From a checkpoint of a small contrastive audio-text model.
Model: log mel input, encoder activation celu, encoder depths [6, 12, 12].
Training: adamw at rate 0.0015, 9600 steps, batches of 256.
Data: trained on simulated sounds of rotating machines with and without faults, 62.9 epochs.
Rows from block 20 of the audio encoder of a small contrastive audio-text model, named by matrix and row number. Rows with one number belong to one channel. Each number is 128 + 32 x the weight over its row's rms, rounded and kept within 0 to 255. All counts start at 0. Numbers have three digits each.
After each channel's rows are labels from the 100 clips, of 14848, where the channel reaches its highest value: "top examples" is what is common among them; "band" is the frequency band that holds the peak. Only what is clearly more common there than usual is listed. The data: simulated sounds of rotating machines with and without faults.
# conv1: bottleneck pointwise conv (encoder.blocks.22.conv1.weight, 128x320x1x1, standardized in use), inputs 0-106
# conv2: growth 3x3 conv (encoder.blocks.22.conv2.weight, 32x128x3x3, standardized in use, transposed, each kernel summed), outputs 0-31

conv1.76:129166080104128070065168103160088149185109183164162138159134129129103144114106134126093076118192156180123097110097128140151128114192084176144115130130090131127135148064138077106165187138107161147171117145177119128104092079124129124113166166149120144164128186174149192106115107123153084148169143127112093079126138177185127
conv2.76:121147128071053113101142112154103112179187077159158124177167092143154124134169152126100147111136
top examples: piston engine
band: 250 to 500 Hz

conv1.28:122105111167081085193099156106111053106128109150129158130122174133162098134131142095075179144111132127151134072105129169151175153114136118103122132109084106133150113129120112157171078173079089112086100139105134152144072083116068133061115078131121063217154163142107175119121158133098156103121149119118075160118096115110110
conv2.28:161176090055169119183127060152132130116101145163166152163094132119094089154158100126145115106120
top examples: speed change: steady; electric motor; machine: fan
band: 1000 to 2000 Hz

conv1.17:125094105124096183104164146126115108137111143166178148168141130126130141137135129092198074145143122118163158127145127190081088116121091138137141186113114142153082155146174136059130081141171098123143127119114156131065148140129137161053093129158144143195148140123102122128099164140129174133127126062164168162069114109122129
conv2.17:111063135153163085085114112132153141183151120118156107137143120094069152140119112218120084136132
top examples: compressor
band: 250 to 500 Hz

conv1.77:099163120093146125104168150153126138137134119152131100173111077132133094061137126096142142141161158112082111182134221081140109098120109076125129130168094128130181146097135119138171161128135067124122074148127131197138120136144116133155136121153196077061090117162112145086078192106133151125174181128185113102143121189107125
conv2.77:127180133080136123142126151068097102182125055116124146133114136121130131201085156064148144130129
top examples: thin (high-pass); clipping; text has "clipped"
band: 250 to 500 Hz

conv1.31:075081110147152128126115098102051102130123155111092098088088114168122096166125125147101128128166096074136092171095135140147129130159171137192148180090054145114083075187184148105119186140121070123136161081132118128162112110124162150117128087127097092110102063065126081150080111125180163126073098131109092126166189107143158
conv2.31:157135106085123141137101144131118130146077171161178130142116036104080095167168122108117092094156
top examples: gearbox; conveyor
band: 250 to 500 Hz

conv1.81:096153177128112150095149105167127133129083117121110105096092145128105148131128130072076066149124132136129128126112086174095159144177184142127117192185192128059082085149098120128138095098166162136130137173106107120080157112144130070192109143107187142140108106158114142130143112116158119165129125138130121125132140131137127
conv2.81:077152125158066135151097105130125143106097224130200107129180156106123112133145152116117105114135
top examples: thin (high-pass); piston engine
band: 250 to 500 Hz

conv1.85:177154121101112092158103172119132146166099119153128131166188127069057089088138127161139096094120139088121080110154083134102143159124109150197157116080099169156180160184082164126114119185120158169064127152139050118128095078112094142126126111169165131104143132145129088112152120152154097108127162136089098101172141118103139
conv2.85:111090102118140122091052119136123089095135140186065160092172129101099122062144132142099157115124
top examples: slowing down; pump
band: 250 to 500 Hz

conv1.5:126112085141116118174107142084160160079128137147133089139084134139128136077142142074127123183138137076132120063078124114111112136164129098118089126151060179173131138079126171181099137160140168143130114127170114083114117087081118119086104108134140110112094126077133076139157112167164128154108170127102126084153117063137142
conv2.5:121129142092162090154079106095093090119167124172124098110113195096103059135080150120110146102163
top examples: fan
band: 250 to 500 Hz

conv1.112:122165102092129129084137151150075117095091141150169040184145110113090080107111160087120112101105070131093151141151128091106074072156149151064109107112125107161081160147125132107151117116153138095133120102141133149128132134148158127094091102110121136098129101123171124157125129142111081127127125085126138128130137195104099
conv2.112:103154162078147102127134089100129154152156111139186109137149139075094136107108200113105201126166
top examples: state: normal; text has "fault"; fan
band: 250 to 500 Hz

conv1.52:127121122158175143105071133085124113191103123165158126106143162107142143164163137139143183105098114131166102105108157151135107089158097149151139107077174148159119101125072075143164129111113129098152110170094101121084132100094157120151116124130174079104128118132093143088126109132108134138072129128106170146084081140131194
conv2.52:157120135098156119135151087145108181138077153133158165109026104130128088112101109088141163139164
top examples: speeding up; fan
band: 250 to 500 Hz

conv1.107:165116154089110142133114150160110127105142166138156078206120088161130104124186149093114195167097110076163119127087130085085120176128161148181100086075194137117124153168151137118108176151115134090146170155146169133099074098087078152135100179125125203067125124156138124150126167088137107093127143174142136073155092067153145
conv2.107:182144144167089147125119075088117119149074141143066087101169165122116154185149117096160139097108
top examples: speeding up; electric motor
band: 1000 to 2000 Hz

conv1.23:176108078147187088092085142149098199126138160132158127136133142154052137145165100135156117188103153103160166102100128123137159124172138073182071166100121158163120098187116116138114157125095138087102159145178129141148131175134131095154114122167079085103096096105049099153128137086126095113168183105089127154162126126110119
conv2.23:101123098115124173082140078099191171129124127141123128113132081121098130144118075045095166130162
top examples: grinding; conveyor; thin (high-pass)
band: 4000 to 8000 Hz

conv1.62:146150152081140159072141186137186137114184082152117160141172128133158119169122179050117088104049115137117132096050128122127145097142154135132190157153089178113128125073120164144126066101123141124125105160127101119116102137121136122118125129135131111129074164138066199103128079123103145116085142168122158112123133111100184
conv2.62:116131183090118176137166135137125036118150134134098127100139146153110132156116106146178212149143
top examples: state: faulty; grinding; rattle
band: 1000 to 2000 Hz

conv1.68:135130078130106093196170105157146092162123162165081134179144131048155101166123098152136143132112130045191112102164116098111136111089092162166172151108074163175128090126129080116104125180121086163137156075049142092132154107176096105176110135075154131133144116119109125197108143186098093171078170166160128125143140196134129
conv2.68:120118147104103170115085139160095096108095150144096138168093146079045110079170125153097087149120
top examples: speeding up; fan
band: 250 to 500 Hz

conv1.123:109095154131126122089139152119172093090126186137176155094165127140169181128172134144151178177159107176168148159142130107108169083154069142131057117129153101153153131095171127164134104065107134114171126193131100195122128070118117154130128168103139123125162105101160156118120138107132100125140081119118094115124157153116110
conv2.123:086094091123160102129124119153079179095168093122085145108170105097178100141094184101168125156106
top examples: piston engine
band: 250 to 500 Hz

conv1.43:120167104123088117135113114062103128086176128100161084127135166076094109132132162089167112181151148178192071123175112122111096096157110167120106091127124131127110069142109079109129124139140100084187171127080092102153109079137144085110082105125084137156148152161179161113082135181159125068128105070092124141079112152187063
conv2.43:108094126084159154184124103117111199095108099100136106118145157179088128058116089087128135161122
top examples: piston engine; speed: slow
band: 250 to 500 Hz

conv1.95:120149120181164106151114120167128178126181097113153148134133131135124142078135192165107103126108120084100050180146124127192139133134199123150170136064135137129116165099110189143108115138082091146164136062128144119150104157129198068152132164112135103090105155121145122113154153130078124088092128099138171154132114142128147
conv2.95:115189162136114100073181125092160173139134088111114067131117141110104185129085120173112154118162
top examples: state: faulty; grinding; compressor
band: 1000 to 2000 Hz

conv1.83:171142151063118119124161055154175087168149131163101120139139112111123138171130094177156110164177157219104143078167122185149099130120167186142105056161170121168158120136124156105127132178155162126134171109063124131116146147153136065129110123147080146175188108120104132142096120129165129146118080137114092128156100072110123
conv2.83:101126126165124156096123089106090158086134196121131090060165088130143147153115095167171093168116
top examples: imbalance; piston engine; machine: fan
band: 250 to 500 Hz

conv1.30:104120123126131122139062146078079095139180132096131176173168194116071134098093132172182139185119093137142112142109163102133105134119074149160137134141128135134094102144157086125106160165150145126126109120085092120132098105062115126074118124108091072169195131115180151086172096195149072123125167119125179157125143112127175
conv2.30:131161183070150087130105152145137192147085150132110225112143119133147110152142084143118124144151
top examples: gearbox
band: 1000 to 2000 Hz

conv1.58:157083101170154173120141084131127133116131134138114148112191063094082146143091112105141173118123134149111170092116180173131167154130064142091062154131142122125122137195102123149184124129189126125117151114157082108105122063143180133092087129132130135122083098129121103102116160214169171115140125170109110147111118221167117
conv2.58:124089146138119110146184126166095086126142082123152089108119129084155140094117229106079144118119
top examples: slowing down; turbine
band: 250 to 500 Hz

conv1.13:132166128079118107100128167169156087108161080084096130130140156172166128128066174149086157133098104147124134156101124178104129097144170148121101155146106130154145129087152112109135151129098084101154088152155125090158075071141131094161145088161130141123127168120128152166143106128134104172118114125113127061129164184110072
conv2.13:153222154148151084150122146119151147108131206127137195137151138133123105129149142138163168123083
top examples: reverberation; text has "room"; text has "reverberant"; pump
band: 2000 to 4000 Hz

conv1.7:173156124148093087122126112176102132113115183137118149126128131135125135166066074174157073056169082130090091120113086088112151143132116127195122171148099081138172091164153112153182121164163093161127172091089101129121107086111158177154057121084175157095086062129105122165107089126166121123143130090149174119139079109108128
conv2.7:123149143166081133149101144206150159054108155088145091136152121102089106122169096141111114147177
top examples: speed: medium; speeding up; imbalance
band: 250 to 500 Hz

conv1.54:123132102132128149104139172171123098088129131132129123096145127143139063133084120083152125111066124160100119153081125098142157081121153165140125033089182115133107164127144164125157097123173121063060131173157113099132116149118130075139152140134126169067101134092190152120128078210137086173171110182163182120174109135126164
conv2.54:113210128089131098100102148126111106086077133164040123130131163161141104112157141102136128084144
top examples: slowing down; turbine
band: 250 to 500 Hz

conv1.111:132185136142120125099129148133115127087131077035127120096099089095167142128119131147107094055176081106128123097181089180140162122150126080160190202109067091128099078059102135140096160141109126114139106159112184150130131127161102165127147134140116081074158090167149182072118180079111128184147177111156151158165142105124127
conv2.111:170103143112124098139115138070076068091080127119129161047144113156135106136109111185154158121145
top examples: thin (high-pass); pump; fan
band: 250 to 500 Hz

conv1.59:143103123152161110131158103111154133155067149106115137171145103084159090157097108128111179130150093085105143115202071128122169098102140176120141097123139160106123136120096092117146154124121155111155098148072100100137170103139127149134112160127159130102135107128094185139150137174126134123060082157155099105111127105135178
conv2.59:107067084091123133127144115090146066131116122064162136096085128106167123154158146179180156105115
top examples: speeding up; fan
band: 250 to 500 Hz

conv1.20:104073175117153132080132164092098095115111128129159081152129132080122091137162147132096173097088114089111169071126118165087134099137157124102117156168152122154117124106081197148143146154157078093142114160117183173141164074135154110117126146152142101159127085113080134153141125102167121180161122091121115131180109167099123
conv2.20:176138059142132120131145101111031083089126157097175125113160116082150104158109122106131102128124
top examples: state: normal; gearbox; rumble; clipping
band: 250 to 500 Hz

conv1.124:145105128149062110112113114113140104151191126141147130105108129108185106105122202070091126173191162107139119095062157067180128134107167124180164127134122128081132144186106138110117118157105141086074149164166137131124054104072026178157147143156126087133169104137143132125185113137123114062141160120119127144157105136126092
conv2.124:134050182126116111132127173107152143115167096145078080136159165178141175109122129136121193133143
top examples: state: faulty; imbalance; rattle; grinding
band: 1000 to 2000 Hz

conv1.0:162124127089140132133116085133182132163118128154136108120164131128168076132098112096152049128095116129150163082124094140134111120167169131117147064161153127184126129125187176129171106104096112132162108179099130095120107140186092154128082084149128160106176093133160116187145062146149146106149119127176061157122135084117058
conv2.0:173196136140082126138146138140168102118137209163068129166106122103103147159140101179130122135092
top examples: electric motor; slowing down
band: 250 to 500 Hz

conv1.11:117129131123135097174108132147091129134121136143160189140128140156142169155062142145156124093122175129132148154182158090159159142092158158180107161154131158169061111136172119138136057109080130155186167141079129099101125152131112085121155143163157191097131124155125083151133097113073133102064148139128139069165131131125122
conv2.11:133187092161052134115173149114168135107108134164147141152159164099068171125107104158133080124152
top examples: electric motor; speed: medium
band: 250 to 500 Hz

conv1.109:167157128120117144156120167178158089144190076140158130175107148162098136078164173084134117097112160150074128151120112154114111096149155163129103079125111138087159129127157102181159178101119098098130127173149094110139139170149125147153122136131146117130113132129167183120175083147176094138108135185125175086187141029149157
conv2.109:132126135080058104119185137136114120130080135165092158097152141124054101175153124096145181140119
top examples: state: faulty; rattle; grinding; compressor
band: 1000 to 2000 Hz

conv1.103:101136138149149173168166160174104157125174128150108096157166139110110171108090092107120144109125168151186168135097181147078145180096115147129114142158122066148141192105099117080110111140076118156134163127147111119142115168166151160167098166090109134129136114152168147138141164103085094074132141114114128155117120102129070
conv2.103:122130117096142164069124167084108135079134136052162140147101164142105159108112164132093088115065
top examples: piston engine; speeding up
band: 250 to 500 Hz

conv1.92:128176080160086115171118085116089127132131123103102129128136140053065106106159130125121152108166125167137090108128130118127126088188095186135099074116116188134085154093048065163135125097160098148144082121112167107080122130122136124115184151158143079156122070126164191135140173177112152114088127128109083119197154108090171
conv2.92:121154098054110068145156081153130116126129122112118150101154092046136078154123140092139142169155
top examples: reverberation; text has "room"; text has "reverberant"; fan
band: 250 to 500 Hz

conv1.127:120087162087091097124164116062180078126041144133166108093163174095107163167141162085113128080117077119129068059173139122121166178146153082122078127141056128164122154085096135146096131124178076136110088106141101111109108154155133127186084086141134139101082111119121143152129078141133090173152099153133095126178131136096105
conv2.127:126157113094082126148155135185146084144185087161106110187190137115129135122137133101148100190163
top examples: slowing down; reverberation; text has "reverberant"
band: 250 to 500 Hz

conv1.66:175108108129077151124118119124095149120109059147112153080135139096154127127084110129136138128080127134149148152178132180109166128194160162086139077142111183129093131126108170160138159179103079190107144137164072104092089115090170152128098117142128102148106138125113140131112090123109186205108127121124186094129135087167125
conv2.66:098146142160105131110120117116098075151088165179061073123111134090143127151080102149156130065093
top examples: speed change: steady; imbalance; fan
band: 250 to 500 Hz

conv1.55:115092168183071184085093073140122188129117102092102130164126142105137165129062110128123113117088110101137068089136124106140139129103132081101078153174140117147113149118112167092161077094112101122103133160129111077108167124112092084110109132126103087188151139150166129158128175134135120121098135121076133110103122104137138
conv2.55:153161125175117157155116106153069130057096194120175076137098147112123120111128114166107178149128
top examples: thin (high-pass); piston engine
band: 250 to 500 Hz

conv1.94:097113126159127179132069052153126158127072115177122100121147128113128122133125025180154161076105113073102186126175105080090121100164179074149133123151117130130082094127141124131109051080045119082140101115164136179152153125089188155118180058100120131116053082091123159097118138100063149137176132152094079169103158092148152
conv2.94:136140072093161100121140102097162188138169078145123179091093083103169135166109098165120140153151
top examples: state: normal; text has "fault"; electric motor
band: 1000 to 2000 Hz

conv1.26:078172171168176149066130140075094159129151123124100096151136125112080151160125128144151092083145075110115085135094167144140219131106152063125208132069101093159143151093144167107079149123090128161128087168114121128131138126165137114081154144098096066177125086175113154130096158107164155115165148126145182175142139077102151
conv2.26:099195134150106144137135126046088064157117154082134111122148141127124166172133127188116129085119
top examples: thin (high-pass); speed: fast; fan
band: 250 to 500 Hz

conv1.51:117135131079076137158166105132132142095125191159136105128083143135145113104139165174143094127117070172130155142188128160135074079154160137120171129128177124117115068135120142149051193189061116130113141128135126122114097148148132082123129135131105167189128153172104100126127146153171146076120119100107166130196101133127136
conv2.51:188125113115171137162065115101138091136177103135118111169073170053127099158138135104112150132107
top examples: reverberation; text has "room"; text has "reverberant"; turbine
band: 250 to 500 Hz

conv1.115:058159123106130111139075104087143166131145168073151106089130136110130095128130096118104053114123153103160135148172181139174127132150088053142143209108122050138124111145161071133104123081105165138150140124120090082191092109073111122163179128117120068130147138089139184081127067110105127148091143063095145137121103106109129
conv2.115:081125128064118100044135129121172133081108126135140074108137119142107137142098153202119165147112
top examples: thin (high-pass); state: normal; text has "fault"
band: 250 to 500 Hz

conv1.97:134057091156126110168120110130080127106138091116102128097093130047126192171131158148166167109092127180194112101160102183191179163134067108112117159130127110146139068137102146150096127127101168095143056161104111116162087183178115178111138125101183111176123091133089185140155144111165159186153118169148137073124139171149149
conv2.97:102157158170062170101122111040098105123084122100119123105172110135092067120154116136134122121109
top examples: reverberation; text has "room"; text has "reverberant"; speed: slow
band: 250 to 500 Hz

conv1.1:138093144154110126146194142156103093116032176182065144166147118080141107160165137166084179139141157053152104151071125085118134103152082095154112110096077127129162093106088162100125137049140148156130163131115125113106072096155103161073101125120151133125117132135157138115113169111130138131125134128126119152125105077096117
conv2.1:110142126045110110154128085205108143154118119097138162131141106091120121103113086059146098142168
top examples: squeal; fan; bearing knock
band: 2000 to 4000 Hz

conv1.53:145100121072074126132159152170155134123153114153136160161078112098139117128178159120169096181098094126148129177097169105165125116089173096156090093138162113192190128065164131173101191155146137096048087134076149122165176125127071109129129104131111178141117135128184136150168087154116125132145122118128203125118123138117168
conv2.53:118123139158117122144119149088101140171141164140077135169100165205131127070121111045130096135104
top examples: gearbox
band: 250 to 500 Hz

conv1.15:060133125152101160096117187185136136153093200127148129137089131121151093163116123148174168143144137093128162086095116150125143151124133167139121128138159078102162084129104091091185185129110082106150073099116093078161198138179159129111111117188142186115152115097128119101109118105129132127117132116119132126092152123114152
conv2.15:090155115166145107106130153158065104120085142149190128118163078150121192127178154105107151091157
top examples: squeal; fan
band: 250 to 500 Hz

conv1.116:182136118137125101110135041144102114111078117118183096093128185131180121163083067113109135118125162109185112160171125158130149096168102073148069102124109187159156074157137164151141125178166078146131048117169122128160088118180170133146185139087152137095085137110079169127138138134132103155120160160128132109177172121121174
conv2.116:163104087206135144108139119155147158096145068106122195110163144135189119115140078113126091123150
top examples: state: normal; piston engine
band: 250 to 500 Hz

conv1.114:097107123124128088112048147123119115158161149113054203172145188121154179106164151150134129138144122173129113177195099157135130119103137104110155132143131088119143144134131073082180109142119179160129119095084133129130134151189162095133092192086128159096168177138144152128100068101064123148146160124134128128109085163150200
conv2.114:148122154126183082140115191138102134135113133065136134141154160123094184031139126123147124139157
top examples: squeal; state: faulty; fan
band: 2000 to 4000 Hz

conv1.2:134089086084171143079121129098064076137090144183109051144191136108097185132156070151166166128155072152135085121136128106136112128156140160167110094107092101105124142172136099132134154130143132135064163156163082146124111151128159139166152165134152180191080083052125109134166132111114116108178110145097081146115109117129072
conv2.2:133134174132087143107106149110115164147120129112162129178123099161119106127174100006123118141151
top examples: speeding up; fan
band: 250 to 500 Hz

conv1.41:142077128182117098143088115128116183171167122074067172159122182147169178121099154131139125074072079157134125132134119107090186071130118110179108166112157130175144113174134066167181135121110109151128134143129131171139076130142141157107171155146128131142130156084095185136156144193142146143126156140112102134141085167161193
conv2.41:081144084136120138122118126175100134090115104080101110078136097106104222074105143121136149087139
top examples: state: normal; speed: medium; pump
band: 250 to 500 Hz

conv1.9:105083102208098070115152147167136200144134121152161130172125187087162122116099094113149157137133120180118121125122114107068094151091186172145071107139143165176160142143170136139114122164098072124088102110180127071099134119159162115107090093168180119196123154133132126129131081128065163142126184132169180069134176159135163
conv2.9:122154126151117131076156055139135186102122147121137082191136162070124128081088108078122132109137
top examples: piston engine; speed: slow
band: 250 to 500 Hz

conv1.38:100164096111126121168103151123109193173112128098108115134169134132130167094140118090111140066114136089119160180194124156105128095130128087125148155107147149145087147124146095106070106112104084145178136144188150167098089123124112140161176120123121133072129055121126127135105164102124164145152094183107133085116147128103128
conv2.38:129174122077129133125174054093063092113119089131143099142112107068121135187123150161153124132149
top examples: speed change: steady; state: normal; text has "fault"; speed: fast
band: 1000 to 2000 Hz

conv1.121:159152116132142181159118151101123161176133095162166128104173123118122129134159182160166171104117066129136196125094113138113121061126059130119151130122164188114179148135101120119174129130142077117148103172125125128159101149127077170124128108146086105092127122104131079073175185104097126098108138130154134094098117099104209
conv2.121:097115099113136126147190149105099148128132150120110138087154112209149127151128181132070135114048
top examples: state: normal; text has "fault"; fan; speed change: steady
band: 250 to 500 Hz

conv1.122:170097153144139115117134147105091109113169109116147091111107127116117128144126167076123152148115147084122101148131131168127143128144155093124172166116163118113071109071153159155124163160151153076134165141090099146100122085128101079162105174179097171125082178153194144056157127122151066133127126179101167086083161163088109
conv2.122:094125130091138121111117126142149133189165086119169083154168124107129195103097036133147144140122
top examples: electric motor; speed: medium
band: 250 to 500 Hz

conv1.12:153163144144103180109144153202123128155089147067143122137091121128121095141116083131174070153099136081100142121180119091080126148138170100137175146126155066090097075101100169114145146105072135146165097142158115157125174139082121139078129150151123058099102160124147081106103085148033175167108120080193170126160066144154085
conv2.12:121113137138108112133138108163191063107078076107135158069044115138107157130135121145141154155099
top examples: muffled (low-pass); compressor
band: 4000 to 8000 Hz

conv1.50:117126069104107129083147120134162101091141119118144159077105179174135107109092110125205069099126092090076099138110145074124186161140099094145156157115155156133183111095139091173109128105108168110066110062098071160108124134118144115119083128182142107136142093172179131164127099163127144168153157069149128050111107127133166
conv2.50:074159198124082116135136147158199144071111119123084129101152135157106137112161140132119148087183
top examples: piston engine; rattle
band: 1000 to 2000 Hz

conv1.36:125144104121101155087134116125131114143143152128125124156168127076141093139109134184143120149100144123165134143121077093120126162149143104123101129129169131164099053172165176164154124158131136128123149105085094123129104162094141141147167125133128100160140172185191117130149102073069198135055132161079124117098066073079105
conv2.36:107137123080070132093127102144114182083088132146052124177100167101091141087119102134141110155156
top examples: speed: slow; fan; imbalance
band: 250 to 500 Hz

conv1.110:094199166101134098150115175150128131103151093135156088182141126181158078130105107101129182128126143058161075155159120153117150095077108148173152075082127129101178131136136140176150108127066128109091098109134151090109086130108071162106180128151200129118118093129201098162190128126088136144151110107202161135129177186120154
conv2.110:112093116142087121193133091113113132153125106164081113181121123084084114127148107046163096164111
top examples: fan; speeding up
band: 250 to 500 Hz

conv1.60:116087090121123096131131174121126086139074185118208152140143151124103143106160145182094110126118140148131131132125120132150094150079077139082137132104128128115083131087150102137127168150144174138140060208139101105110135091122168103099091134174130173043132166106160149158135153129101114127141112171126156148095112122154152
conv2.60:145126133146120124097119157134130147141233113160090201139146147162155154111064172116151136122116
top examples: slowing down; imbalance; machine: piston engine
band: 1000 to 2000 Hz

conv1.90:116081115143128091134104111105090152080066192099117169134116130128107100086085105188156082166133088091132066126132137133147121157137172090114149147162130122110102086066085130110121157157125154152158123123141162107150097092068125086103141083104116123140180105127130068086121188152110128117080148132130098087155141092138148
conv2.90:155114097096165080133077062133121155158130135127155089111117073084182092128119098101117093178131
top examples: gearbox; clipping; text has "clipped"
band: 250 to 500 Hz

conv1.74:174151093147127159107125141190142120106110073102158170127128130167139139177055121141062078080163120045135120070139083100098152175133131114192159187155067085144119100114142106131130152125112141172151102190154184069099174102163159100136099143134104075107170125116154108171130107123140147201153189148113177142160120136071115
conv2.74:079149103140126149118155116129121126124119102126115138153144139123117132140166073255140069127153
top examples: thin (high-pass); fan; grinding
band: 250 to 500 Hz

conv1.101:118137096140143190106120115111120138160109148085103102150090120082168108141173167159185179124094139134062094141089142144086137071133144095088076137156178152119144162133045111128139112052145111096147127116119133070129173159120131185102130156116128182086138165112082138123119113150146131167167118129127099147141087128077132
conv2.101:144136114169117169121098144154131118070135173135129117041095076103125180129199115124120098139109
top examples: slowing down; turbine
band: 250 to 500 Hz

conv1.45:169160099164067060154104161138107128160085121111128192120120100076154086221156115108114168144085065119095119105088139107170072083154146130130091101166154152113085119106100117079126114130136114138174158151151128186060140162184088157136087141127141114128201127142138130152162097113090111159113148069155135145124131064128144
conv2.45:123134152159134091124119125139149173068157122153079120121171097103129154174118081193179192138130
top examples: imbalance; gearbox
band: 250 to 500 Hz